python train.py --model="image captioner" --dataset="rendered solids tumbling over patterned floors" --train_examples=97500 --image_size=24 --crop_scale_min=1 --horizontal_flip=false --translate=0.12 --rotation_deg=5 --tokenizer="word" --vocab_size=61 --encoder_arch="vit" --encoder_norm="rmsnorm" --encoder_norm_position="pre" --encoder_activation="geglu" --encoder_mlp_ratio=3 --encoder_head_dim=16 --encoder_fused_qkv=true --encoder_bias="qkv" --encoder_qk_norm=false --encoder_parallel_block=false --encoder_inner_norm=false --encoder_moe="soft" --encoder_num_experts=4 --encoder_moe_every=2 --encoder_expert_mlp_ratio=1 --encoder_slots_per_expert=2 --encoder_shared_expert=false --encoder_patch_size=[4, 4] --encoder_conv_stem=false --encoder_layers=10 --encoder_width=192 --encoder_positions="learned" --fusion="prefix" --decoder_width=256 --decoder_layers=7 --decoder_norm="layernorm" --decoder_norm_position="pre" --decoder_activation="quick_gelu" --decoder_mlp_ratio=4 --decoder_head_dim=48 --decoder_fused_qkv=false --decoder_bias="none" --decoder_qk_norm=false --decoder_parallel_block=false --decoder_inner_norm=false --decoder_positions="rope" --decoder_prefix_bidirectional=true --decoder_connector="linear" --decoder_tie_embeddings=true --residual_init="none" --optimizer="soap" --beta2=0.99 --lr=0.0026 --beta1=0.95 --shampoo_beta=0.95 --eps=1e-08 --precondition_frequency=10 --max_precond_dim=1536 --one_sided=false --adamw_lr_other_params=0.0016 --grad_clip=3.0 --steps=5500 --batch_size=64 --epochs=3.6 --lr_schedule="wsd" --decay_fraction=0.3 --final_lr_fraction=0 --warmup_steps=160 --weight_decay=0.1 --adamw_weight_decay_other_params=0
Rows from block 4 of the image encoder of a small image captioner, named by matrix and row number. Rows with one number belong to one neuron. Each number is 50 + 12 x the weight over its row's rms, rounded and kept within 0 to 99. All counts start at 0. After the name is the row's rms in percent of the matrix's.
After each neuron's rows are labels from the 100 images, of 14976, where the neuron reaches its largest size: "responds to" is what is common among them; "patch colour" is the nearest of a few named colours to the mean colour under the peak. Only what is clearly more common there than usual is listed. The data: rendered solids tumbling over patterned floors.
# gate: MLP gate (encoder.blocks.4.mlp.gate.weight, 576x192), inputs 0-47
# fc1: MLP up (encoder.blocks.4.mlp.fc1.weight, 576x192), inputs 0-47
# fc2: MLP down (encoder.blocks.4.mlp.fc2.weight, 192x576, transposed), outputs 0-47

gate.390 103:54 56 49 63 52 39 29 41 69 38 42 40 47 65 24 58 74 50 42 52 61 68 71 64 50 55 43 37 32 38 52 38 28 60 48 44 57 38 61 54 45 39 70 56 58 63 50 66
fc1.390 095:40 54 41 59 50 45 25 43 77 33 48 40 52 47 13 39 61 55 37 57 51 61 56 68 54 72 34 34 46 62 50 56 36 52 39 47 53 31 66 47 48 47 70 51 45 59 49 79
fc2.390 108:48 66 59 43 30 44 36 47 61 49 66 69 52 26 57 41 53 58 45 53 63 55 55 66 44 57 39 35 45 50 51 60 52 40 46 34 48 47 72 53 49 57 34 39 47 36 39 58
responds to: white object; its colour: white
patch colour: pink

gate.91 110:34 62 45 43 40 43 77 45 56 77 76 51 46 45 47 38 43 36 49 62 72 36 44 61 49 45 36 28 38 57 38 48 57 38 61 62 39 40 45 48 65 62 66 77 41 63 51 58
fc1.91 101:34 52 42 38 54 38 59 53 44 70 81 38 37 31 66 46 59 47 38 56 63 29 50 60 60 42 33 37 41 56 21 61 48 45 71 43 27 42 60 29 52 48 53 57 38 70 40 57
fc2.91 097:53 46 50 68 55 44 25 64 54 33 51 39 57 40 45 68 58 54 43 36 40 82 65 36 48 62 70 66 57 62 61 36 42 79 39 53 48 40 50 65 48 52 61 28 53 51 58 43
responds to: green object; its colour: green
patch colour: pink

gate.331 116:63 54 46 51 58 65 38 43 55 53 61 59 58 35 48 69 55 41 55 58 31 36 82 47 63 43 53 59 49 71 40 77 43 52 31 60 44 50 39 48 60 49 51 42 55 38 57 49
fc1.331 111:59 53 51 41 60 44 64 55 46 66 52 55 57 46 59 32 45 59 34 46 55 57 32 58 55 39 48 53 68 42 45 39 22 32 48 38 46 62 27 39 40 39 53 39 51 46 57 68
fc2.331 112:68 55 65 46 51 35 26 47 35 43 44 51 41 45 37 39 55 40 34 32 51 59 60 35 43 34 46 55 68 36 49 67 49 69 68 42 39 43 46 69 44 74 54 75 31 65 42 38
responds to: light from the right; purple object
patch colour: brown

gate.120 114:60 48 36 57 44 39 56 52 45 34 59 57 72 41 35 65 48 54 93 45 28 34 44 65 39 38 61 23 57 64 45 50 23 41 15 58 53 55 54 40 57 68 41 62 61 53 63 67
fc1.120 113:57 56 50 52 65 33 65 48 58 39 41 65 37 44 48 58 53 41 69 43 43 47 27 63 31 36 60 28 66 61 48 50 49 55 44 37 55 44 60 50 66 39 74 42 59 44 56 54
fc2.120 117:70 27 46 49 33 40 41 56 66 47 45 54 48 57 46 73 54 54 32 53 37 60 49 49 48 50 45 64 38 45 49 55 57 37 31 58 28 51 64 54 26 63 33 35 50 71 72 43
responds to: light from behind the scene
patch colour: brown

gate.404 091:24 44 43 48 59 41 61 67 61 42 68 40 54 59 61 63 65 47 56 69 35 58 45 63 63 42 44 68 61 37 53 49 62 35 61 46 44 49 56 54 70 53 53 40 74 49 58 38
fc1.404 089:60 83 36 67 54 49 59 50 32 53 52 41 53 49 33 47 64 55 57 47 59 39 42 46 23 47 41 38 51 70 44 45 54 60 55 64 32 28 19 35 27 63 46 38 44 47 47 40
fc2.404 090:34 51 40 54 66 54 44 51 55 46 48 55 32 64 30 49 40 76 67 45 56 55 63 32 17 40 40 43 68 29 54 59 57 48 43 41 61 42 37 44 61 53 42 65 50 57 49 52
responds to: black object; brown object; its colour: black
patch colour: brown

gate.17 126:60 77 70 50 45 75 29 65 48 33 49 63 60 48 57 32 71 43 42 64 64 47 44 64 62 55 54 49 39 42 22 52 46 39 60 44 42 39 52 63 49 61 53 61 46 38 60 58
fc1.17 121:52 37 54 53 50 40 52 63 40 51 35 59 72 42 49 53 35 56 58 28 57 51 43 43 47 57 35 44 39 52 51 79 58 47 52 78 43 47 50 46 45 42 47 66 57 61 38 44
fc2.17 108:41 56 66 51 39 73 33 43 29 43 39 60 52 58 49 41 43 48 69 70 67 64 46 56 30 51 55 44 45 56 51 39 72 55 64 55 51 68 57 23 47 65 45 49 56 42 48 59
responds to: green object; egg; its colour: green
patch colour: green

gate.1 095:53 61 45 56 45 73 48 87 77 54 51 39 67 56 39 47 47 23 55 37 50 52 76 38 30 42 55 47 57 52 44 42 53 43 41 57 54 51 45 52 46 57 51 68 50 50 48 47
fc1.1 099:31 48 55 45 37 36 21 23 56 58 65 55 42 31 55 76 60 51 49 58 51 52 47 78 71 42 43 64 38 54 58 38 52 40 57 47 46 55 55 48 52 67 45 44 41 71 53 59
fc2.1 099:38 68 80 67 60 81 52 50 37 45 44 65 58 68 45 42 31 57 32 72 54 42 52 36 60 43 52 30 66 60 51 43 63 59 51 48 41 30 55 32 60 59 68 30 45 33 31 48
responds to: green object; its colour: green
patch colour: green

gate.447 117:53 54 32 60 61 54 63 68 30 66 66 46 53 41 54 48 73 38 35 36 52 38 61 47 49 49 67 54 53 25 53 51 39 28 37 31 33 33 54 49 50 49 54 37 63 55 65 45
fc1.447 112:50 54 64 63 51 46 39 33 58 57 61 55 54 59 48 49 27 51 47 53 48 50 46 45 55 63 58 55 45 65 45 38 52 70 38 61 43 52 35 65 35 59 47 37 61 53 29 62
fc2.447 101:38 60 30 38 55 49 43 51 46 59 39 77 49 47 53 43 49 60 56 51 71 42 41 46 61 47 29 45 62 74 33 30 50 32 36 55 36 58 58 38 49 49 49 43 57 43 70 36
responds to: light from the right; purple object; pink object; its colour: purple
patch colour: brown

gate.292 076:51 52 41 67 24 52 44 49 46 19 56 40 59 51 44 56 58 33 61 44 61 59 35 53 66 39 47 65 62 43 42 52 22 49 50 44 41 28 57 44 50 30 62 59 26 41 49 51
fc1.292 076:38 36 69 65 36 24 42 54 52 43 58 53 23 51 42 43 66 53 62 48 45 27 46 57 56 36 66 51 44 44 42 63 47 28 30 43 55 63 47 59 61 46 50 37 53 31 58 45
fc2.292 075:63 45 35 61 48 45 46 59 56 48 43 70 55 39 19 51 49 28 58 56 52 61 50 68 55 40 30 55 44 69 65 39 64 49 54 66 67 72 46 52 62 69 54 39 33 56 44 36
responds to: white object
patch colour: brown

gate.326 093:58 27 33 28 39 47 55 54 41 52 55 55 69 70 33 58 62 61 67 43 47 53 47 57 39 40 58 29 57 26 43 33 48 50 59 73 38 29 63 64 58 28 41 50 71 30 49 41
fc1.326 097:57 38 28 38 36 53 35 56 52 60 49 54 73 61 33 60 58 47 42 44 49 60 51 64 33 54 51 29 50 30 58 33 57 60 57 73 45 45 41 60 33 41 36 31 55 41 51 32
fc2.326 110:49 52 48 51 67 32 71 42 54 43 56 58 87 43 37 35 47 45 48 58 46 29 72 59 51 87 49 64 56 57 42 32 46 33 39 66 54 34 68 42 55 39 42 42 64 55 47 55
responds to: purple object
patch colour: brown

gate.360 110:56 48 51 60 33 59 43 37 51 42 57 41 53 55 53 25 60 65 42 35 61 66 46 56 50 67 68 35 53 46 45 51 55 43 52 58 54 25 43 63 21 51 33 47 62 51 39 56
fc1.360 109:51 33 55 44 53 51 57 63 43 58 43 60 33 37 51 64 31 21 45 80 36 48 69 59 62 54 22 49 62 51 43 26 45 52 39 64 49 56 62 30 68 62 66 52 27 51 49 38
fc2.360 106:31 48 66 38 48 44 84 60 25 46 56 53 73 79 32 69 71 29 38 35 54 58 48 71 49 45 64 49 43 48 37 81 46 52 46 58 52 47 56 61 57 38 44 42 71 52 49 60
responds to: pink object
patch colour: brown

gate.552 101:53 54 57 46 40 30 25 63 78 56 57 69 45 72 56 21 36 59 54 46 54 52 42 39 44 62 54 52 62 54 50 60 43 59 51 48 38 38 55 59 68 70 37 35 52 66 50 50
fc1.552 099:25 27 49 74 61 55 47 47 23 59 34 48 58 69 48 51 56 58 58 52 33 29 49 50 48 54 50 57 42 73 40 68 31 59 75 38 62 49 47 32 39 54 31 53 37 50 45 61
fc2.552 096:48 53 29 32 46 34 76 42 70 45 57 62 40 69 41 61 59 57 48 35 64 50 62 75 63 34 46 48 25 59 49 46 37 57 49 51 50 48 46 54 55 47 58 56 34 49 49 32
responds to: grey object; its colour: grey
patch colour: brown

gate.166 089:48 89 66 72 57 51 51 61 39 43 33 35 72 53 34 37 39 62 51 48 48 48 56 44 75 41 44 57 34 40 55 63 46 42 45 62 46 52 43 33 66 75 46 46 61 47 63 65
fc1.166 088:72 86 75 65 51 41 43 69 75 37 43 49 45 40 29 41 47 57 56 60 59 29 52 54 67 47 50 45 36 30 74 61 55 38 27 44 50 31 59 42 69 52 48 53 53 55 70 62
fc2.166 100:60 19 58 34 53 44 53 41 37 32 75 52 62 48 53 62 68 44 55 31 44 45 50 60 56 43 67 45 47 43 38 56 78 55 43 55 76 64 48 41 50 38 30 48 46 40 48 50
responds to: red object
patch colour: brown

gate.381 093:61 50 58 39 41 27 79 34 67 67 41 52 59 29 54 46 59 47 50 30 40 25 36 63 48 66 49 40 52 37 49 34 11 59 51 44 57 54 54 37 53 62 68 53 50 49 53 75
fc1.381 097:67 47 49 53 48 63 70 58 55 57 55 45 55 46 50 62 56 58 59 50 49 36 45 48 39 62 49 34 56 55 52 35 38 47 36 40 58 57 78 41 46 61 48 60 43 55 55 99
fc2.381 099:79 38 35 42 53 26 51 45 64 65 50 73 43 57 49 51 38 50 56 58 40 57 70 50 41 44 49 53 31 25 47 63 61 52 48 49 55 52 50 43 42 41 61 66 56 46 63 23
responds to: brown object; its colour: brown
patch colour: brown

gate.66 112:49 40 41 62 47 31 19 63 59 44 29 26 56 58 62 61 34 62 47 41 46 34 37 58 62 39 56 40 35 65 38 52 46 24 55 43 43 63 42 48 65 53 62 43 44 60 51 40
fc1.66 109:62 38 37 46 44 36 34 62 56 46 27 40 58 59 53 67 53 49 32 31 42 31 57 42 66 31 46 45 43 80 32 43 48 37 50 53 38 55 47 61 52 60 60 43 37 55 54 33
fc2.66 109:65 36 49 62 37 44 60 60 43 49 81 56 61 36 42 45 61 49 52 57 48 51 49 51 48 69 62 35 50 38 62 34 44 66 22 43 53 36 50 42 72 71 41 40 50 44 63 78
responds to: black object
patch colour: grey

gate.82 095:59 49 57 37 39 35 62 30 51 63 68 44 57 39 37 45 67 62 64 76 67 44 69 48 69 45 54 48 70 70 32 70 51 63 48 39 52 62 50 39 35 55 37 75 55 54 49 59
fc1.82 099:34 43 47 40 49 60 42 49 60 68 45 42 65 63 50 62 40 51 51 45 63 52 39 65 46 34 49 58 60 38 51 47 53 32 34 76 42 49 43 50 71 29 60 28 61 51 52 51
fc2.82 099:55 58 64 30 41 35 57 63 58 39 54 41 41 37 45 33 48 63 57 41 39 48 49 65 50 41 46 44 70 43 73 59 38 28 53 32 68 45 68 39 47 75 29 36 62 39 48 48
responds to: light from behind the scene
patch colour: brown

gate.504 097:47 56 40 49 36 56 62 64 34 64 34 62 26 56 48 38 73 53 64 69 57 53 48 26 58 38 44 52 65 54 40 50 35 50 55 61 41 42 54 60 51 63 58 50 58 55 73 48
fc1.504 095:74 63 57 36 58 57 44 54 63 70 52 46 46 56 52 45 62 54 42 46 29 60 63 54 52 77 39 61 23 46 55 49 52 38 49 57 61 52 54 50 32 56 52 54 51 55 63 53
fc2.504 092:55 34 52 45 28 69 53 46 42 39 52 57 35 50 54 79 47 33 29 46 49 48 41 67 52 62 54 56 60 42 48 40 37 66 47 69 53 44 51 55 50 69 37 44 52 47 58 70
responds to: grey object
patch colour: brown

gate.102 105:61 46 67 49 49 69 47 28 61 50 64 30 43 56 47 45 45 36 58 61 53 68 52 53 45 48 55 42 63 34 56 48 44 65 30 66 43 43 54 29 71 66 53 44 31 81 54 66
fc1.102 106:53 49 73 38 69 37 29 56 43 56 51 68 36 45 51 51 42 46 49 60 44 41 34 57 51 58 62 43 48 51 42 45 57 56 64 47 39 49 50 54 69 64 50 40 54 69 65 54
fc2.102 106:53 46 34 63 38 34 57 56 38 46 43 52 62 77 63 44 53 45 41 56 36 53 38 34 37 57 47 51 43 53 52 57 54 58 59 31 39 55 44 61 24 55 28 46 46 45 63 56
responds to: grey object; black object; its colour: grey
patch colour: brown

gate.245 103:45 35 66 43 35 34 39 46 51 37 53 45 26 49 57 50 79 39 61 64 41 36 36 66 58 46 50 45 60 36 39 54 36 54 55 51 37 52 42 47 73 50 57 63 56 46 47 39
fc1.245 104:58 57 45 45 66 56 43 55 49 48 46 32 59 46 44 41 34 44 41 28 46 51 72 47 40 40 67 57 47 67 66 49 65 57 37 54 54 39 44 63 31 54 49 37 31 49 52 59
fc2.245 105:37 50 59 39 36 65 59 62 58 50 23 61 38 54 31 56 53 55 62 61 56 43 60 35 69 44 47 60 28 43 47 62 43 60 53 81 63 45 43 47 55 22 51 51 39 43 44 72
responds to: grey object; its colour: grey
patch colour: brown

gate.422 088:60 60 43 37 59 42 28 65 45 51 62 44 31 38 52 40 62 28 57 71 41 67 62 42 61 37 69 52 55 41 48 47 48 41 52 24 59 35 59 38 63 57 58 41 55 58 59 42
fc1.422 102:53 38 45 48 59 51 46 49 61 49 33 62 40 64 41 64 45 46 29 55 34 37 70 49 30 52 48 40 48 28 71 62 44 41 47 57 43 75 36 58 61 41 56 40 57 46 55 31
fc2.422 093:63 35 53 57 29 67 66 56 62 33 65 41 44 34 59 59 39 55 51 64 34 58 44 28 46 53 46 59 62 31 69 59 47 38 52 49 49 59 37 29 45 61 62 50 59 59 39 55
responds to: pink object; light from behind the camera; its colour: pink
patch colour: pink

gate.531 077:50 54 34 52 55 49 60 69 64 61 62 31 41 44 12 39 62 61 68 35 46 43 42 61 56 55 47 56 49 61 50 46 48 71 51 69 75 52 29 30 45 63 70 59 64 36 55 57
fc1.531 086:39 49 40 38 60 37 40 55 76 36 46 40 51 51 60 58 43 58 27 36 64 61 32 39 58 31 50 60 53 37 49 60 35 58 38 57 52 61 77 50 57 35 48 36 56 40 58 49
fc2.531 092:73 60 62 51 34 55 51 58 49 45 51 42 38 68 44 32 51 53 16 49 48 45 55 52 79 45 52 61 38 59 30 65 57 46 49 56 29 50 61 43 44 65 69 54 54 42 54 55
responds to: black object; its colour: black
patch colour: brown; black

gate.121 098:57 54 42 64 49 45 46 44 21 31 59 57 41 69 54 70 60 49 42 48 76 50 44 49 37 42 33 36 53 48 54 33 39 39 44 30 51 29 44 50 65 49 45 43 49 42 65 57
fc1.121 094:52 54 65 41 56 53 51 51 49 82 37 44 45 43 43 48 38 58 54 66 31 54 54 46 49 58 43 50 62 56 63 82 62 57 50 73 67 64 46 58 28 27 68 57 41 48 31 51
fc2.121 098:59 48 42 52 36 50 64 44 26 33 51 52 54 65 72 53 46 44 46 47 47 43 41 42 31 66 58 37 40 65 40 51 44 48 70 51 40 32 58 67 46 60 36 52 70 52 50 68
responds to: purple object
patch colour: brown

gate.222 086:44 49 51 42 45 34 50 60 54 56 74 54 80 68 60 51 27 54 54 27 73 41 44 59 72 45 40 49 35 71 58 52 49 59 65 62 63 38 48 33 60 36 48 50 55 36 41 52
fc1.222 089:56 55 53 51 63 56 62 44 54 55 34 56 45 48 56 30 58 48 59 45 37 56 53 36 40 54 46 68 86 54 48 64 44 48 45 54 52 47 41 49 45 46 51 40 48 64 41 63
fc2.222 093:71 55 41 62 52 54 42 35 44 36 46 44 54 48 51 30 42 60 56 59 72 49 55 44 67 52 25 66 45 58 45 50 45 81 61 37 47 41 64 41 38 55 66 50 46 61 67 34
responds to: black object; red object; its colour: red; its colour: black
patch colour: brown

gate.479 121:49 46 44 49 53 78 32 67 42 51 52 46 58 42 70 60 44 42 44 64 70 41 61 42 60 35 61 43 55 30 24 27 58 48 53 58 52 39 42 62 61 65 49 34 28 46 61 60
fc1.479 112:74 47 67 49 53 53 34 73 78 55 77 29 49 38 55 30 50 64 25 67 59 46 55 68 30 56 63 50 45 29 48 65 60 78 65 61 46 70 63 44 36 67 55 28 44 62 62 36
fc2.479 106:49 49 39 66 55 66 48 24 46 47 33 48 44 33 52 61 23 43 42 59 46 46 47 42 63 51 64 45 19 65 73 62 52 49 53 46 60 61 43 62 30 57 45 62 44 52 40 68
responds to: green object; its colour: green
patch colour: brown

gate.244 087:52 64 46 53 36 35 41 46 64 71 45 31 47 55 50 55 37 53 49 62 51 73 48 34 46 38 49 59 47 52 54 37 68 55 49 70 62 55 68 34 39 54 61 61 48 39 55 62
fc1.244 100:40 49 31 51 51 45 55 85 58 34 50 70 54 63 34 52 55 48 42 46 55 31 34 57 27 54 39 45 36 57 50 57 41 57 37 40 22 68 44 43 68 54 56 38 55 50 44 37
fc2.244 101:63 71 38 44 47 51 47 60 56 63 53 60 72 66 30 70 51 42 37 56 42 63 42 45 41 30 52 55 29 32 49 54 43 54 48 55 57 52 75 62 44 40 41 54 62 63 86 41
responds to: pink object
patch colour: pink

gate.115 122:52 52 54 45 52 27 38 31 43 46 55 66 80 51 70 53 64 62 31 54 40 46 36 46 53 53 57 43 64 44 55 48 45 65 49 49 44 33 39 62 60 52 54 63 55 33 62 47
fc1.115 121:51 67 49 34 26 40 59 42 53 37 55 58 49 49 38 55 61 62 25 49 73 30 34 59 68 66 62 51 57 33 36 38 34 46 47 56 57 46 45 49 55 33 50 44 60 31 72 42
fc2.115 105:30 52 53 55 40 47 41 55 61 49 23 18 75 40 69 60 59 56 53 50 37 58 58 52 42 18 53 44 46 44 79 16 67 56 55 47 41 41 52 52 43 47 35 48 63 55 52 28
responds to: red object; its colour: red
patch colour: brown

gate.435 101:47 29 49 39 45 46 42 50 65 32 32 53 56 57 61 39 64 48 47 34 53 44 49 50 79 49 68 32 53 22 41 35 46 34 30 33 45 50 53 75 66 41 49 35 41 46 53 44
fc1.435 107:49 71 50 43 80 33 47 38 53 62 63 47 48 39 51 67 70 45 43 82 37 60 30 38 38 62 55 41 51 51 52 39 38 32 28 66 58 44 55 42 37 66 42 48 34 57 52 49
fc2.435 101:69 54 44 59 30 62 36 60 57 36 49 54 39 73 33 44 41 44 66 48 49 34 73 42 56 59 34 62 47 60 44 64 46 46 60 50 48 43 27 63 43 57 40 59 60 62 52 39
responds to: red object; chain link
patch colour: brown

gate.412 087:40 67 57 50 25 56 48 38 59 45 46 35 47 46 40 59 39 67 63 65 31 68 42 69 37 48 57 57 66 45 63 38 65 40 66 43 60 43 40 36 15 44 52 42 50 65 60 55
fc1.412 080:56 41 42 65 49 51 65 46 66 55 79 51 48 58 31 64 54 63 36 50 58 44 26 65 48 36 51 65 43 54 67 37 41 57 62 41 47 42 32 54 35 57 52 32 54 68 61 27
fc2.412 091:37 68 44 53 58 52 28 60 66 76 44 50 43 74 33 70 30 36 34 62 60 48 27 29 31 44 60 47 30 54 61 59 42 24 62 42 65 39 67 62 35 54 74 52 38 56 57 43
responds to: pink object
patch colour: pink

gate.378 098:60 54 46 53 42 49 39 38 57 52 57 47 48 54 25 44 40 55 54 43 27 65 53 45 63 46 34 75 28 53 47 64 66 39 60 46 54 38 62 61 51 63 70 48 29 72 35 53
fc1.378 100:59 53 48 52 40 45 42 46 46 46 40 42 50 37 47 39 42 64 51 41 55 63 70 53 75 62 23 24 22 46 41 63 44 54 60 42 46 46 53 52 48 48 49 58 63 58 58 44
fc2.378 097:26 46 53 45 52 55 45 50 63 50 57 47 61 46 62 24 52 67 38 41 58 25 57 54 41 77 44 60 32 38 53 68 51 43 42 56 50 61 59 46 53 62 31 72 52 50 42 65
responds to: white object; light from behind the camera; pink object; its colour: white
patch colour: pink

gate.86 090:72 40 42 65 39 48 52 54 42 40 63 48 47 59 65 56 46 51 65 38 66 58 59 47 47 65 48 68 62 34 71 61 50 47 58 48 33 60 48 30 58 40 43 45 43 58 45 40
fc1.86 096:83 48 44 51 54 76 67 58 44 45 46 62 57 51 40 77 45 57 54 57 58 54 62 52 29 64 43 50 76 49 67 56 49 23 53 56 59 22 53 49 53 47 41 48 47 50 60 54
fc2.86 100:40 41 63 36 47 45 60 50 44 46 39 47 68 53 36 70 62 62 43 60 36 28 46 55 60 54 65 42 42 64 31 39 43 72 46 65 56 64 35 47 62 48 66 42 45 40 51 78
responds to: pink object
patch colour: brown

gate.125 095:51 64 60 59 46 54 70 57 47 47 63 49 40 61 28 43 59 66 42 37 70 39 43 73 57 46 57 37 51 36 56 42 52 35 60 42 30 32 56 65 70 68 61 37 46 46 40 70
fc1.125 097:50 36 36 35 78 58 64 60 80 40 50 55 64 33 42 61 44 52 49 31 34 37 43 24 58 49 36 58 41 48 28 61 48 50 48 44 54 44 47 45 35 39 45 62 53 80 66 40
fc2.125 102:59 47 52 37 37 61 45 35 54 50 55 54 36 52 53 45 40 54 57 58 55 30 49 68 40 59 57 40 39 63 55 46 20 47 44 42 41 66 33 89 53 37 47 66 46 49 63 46
responds to: red object; its colour: red
patch colour: brown

gate.182 090:43 56 51 64 41 45 42 22 46 44 35 36 59 48 32 48 59 63 71 56 75 52 57 41 39 61 66 39 67 56 64 48 32 59 49 32 42 43 61 43 49 56 53 27 57 53 40 41
fc1.182 090:49 39 41 63 50 46 54 36 52 66 30 44 52 42 42 65 68 74 60 48 58 38 63 50 48 55 62 60 81 66 58 45 51 56 63 40 63 44 57 54 64 40 60 51 54 57 41 56
fc2.182 109:40 41 41 48 61 52 40 42 63 56 33 48 52 38 56 67 27 31 59 50 45 57 52 70 35 42 38 50 41 55 40 66 37 24 32 51 49 49 54 57 51 46 49 61 37 89 55 68
responds to: light from behind the scene
patch colour: black

gate.154 094:50 47 28 52 43 62 48 73 53 49 49 55 63 48 42 72 73 48 65 44 64 42 57 70 50 53 50 41 58 44 42 41 71 87 43 57 56 55 78 55 54 45 68 55 61 61 44 48
fc1.154 091:51 51 47 53 70 74 51 37 45 55 38 54 71 38 71 59 74 49 76 38 43 57 25 51 35 80 38 63 60 39 55 48 29 51 51 64 44 35 39 41 65 63 36 61 53 45 75 65
fc2.154 091:45 54 47 54 44 50 36 55 45 60 67 47 42 47 64 61 53 36 56 71 62 43 51 36 45 47 54 50 49 54 61 57 63 43 60 52 54 54 45 57 42 45 56 62 24 42 56 73
responds to: brown object; its colour: brown
patch colour: pink

gate.508 116:55 66 25 66 57 55 55 41 66 40 48 35 55 33 51 55 30 39 53 60 55 43 39 47 67 38 64 67 59 52 31 49 47 62 63 59 48 47 42 54 44 61 53 48 21 54 38 53
fc1.508 119:46 36 55 61 47 46 47 73 22 42 55 50 60 62 48 45 58 40 45 17 59 50 53 61 47 48 40 42 50 51 61 54 53 50 41 39 43 49 54 35 44 48 41 60 80 67 59 40
fc2.508 112:69 37 47 40 41 50 61 53 61 57 67 42 42 48 33 32 42 41 28 58 41 51 35 51 47 27 53 27 35 51 62 55 57 46 48 60 53 59 37 47 46 54 38 46 39 34 60 35
responds to: white object; its colour: white
patch colour: pink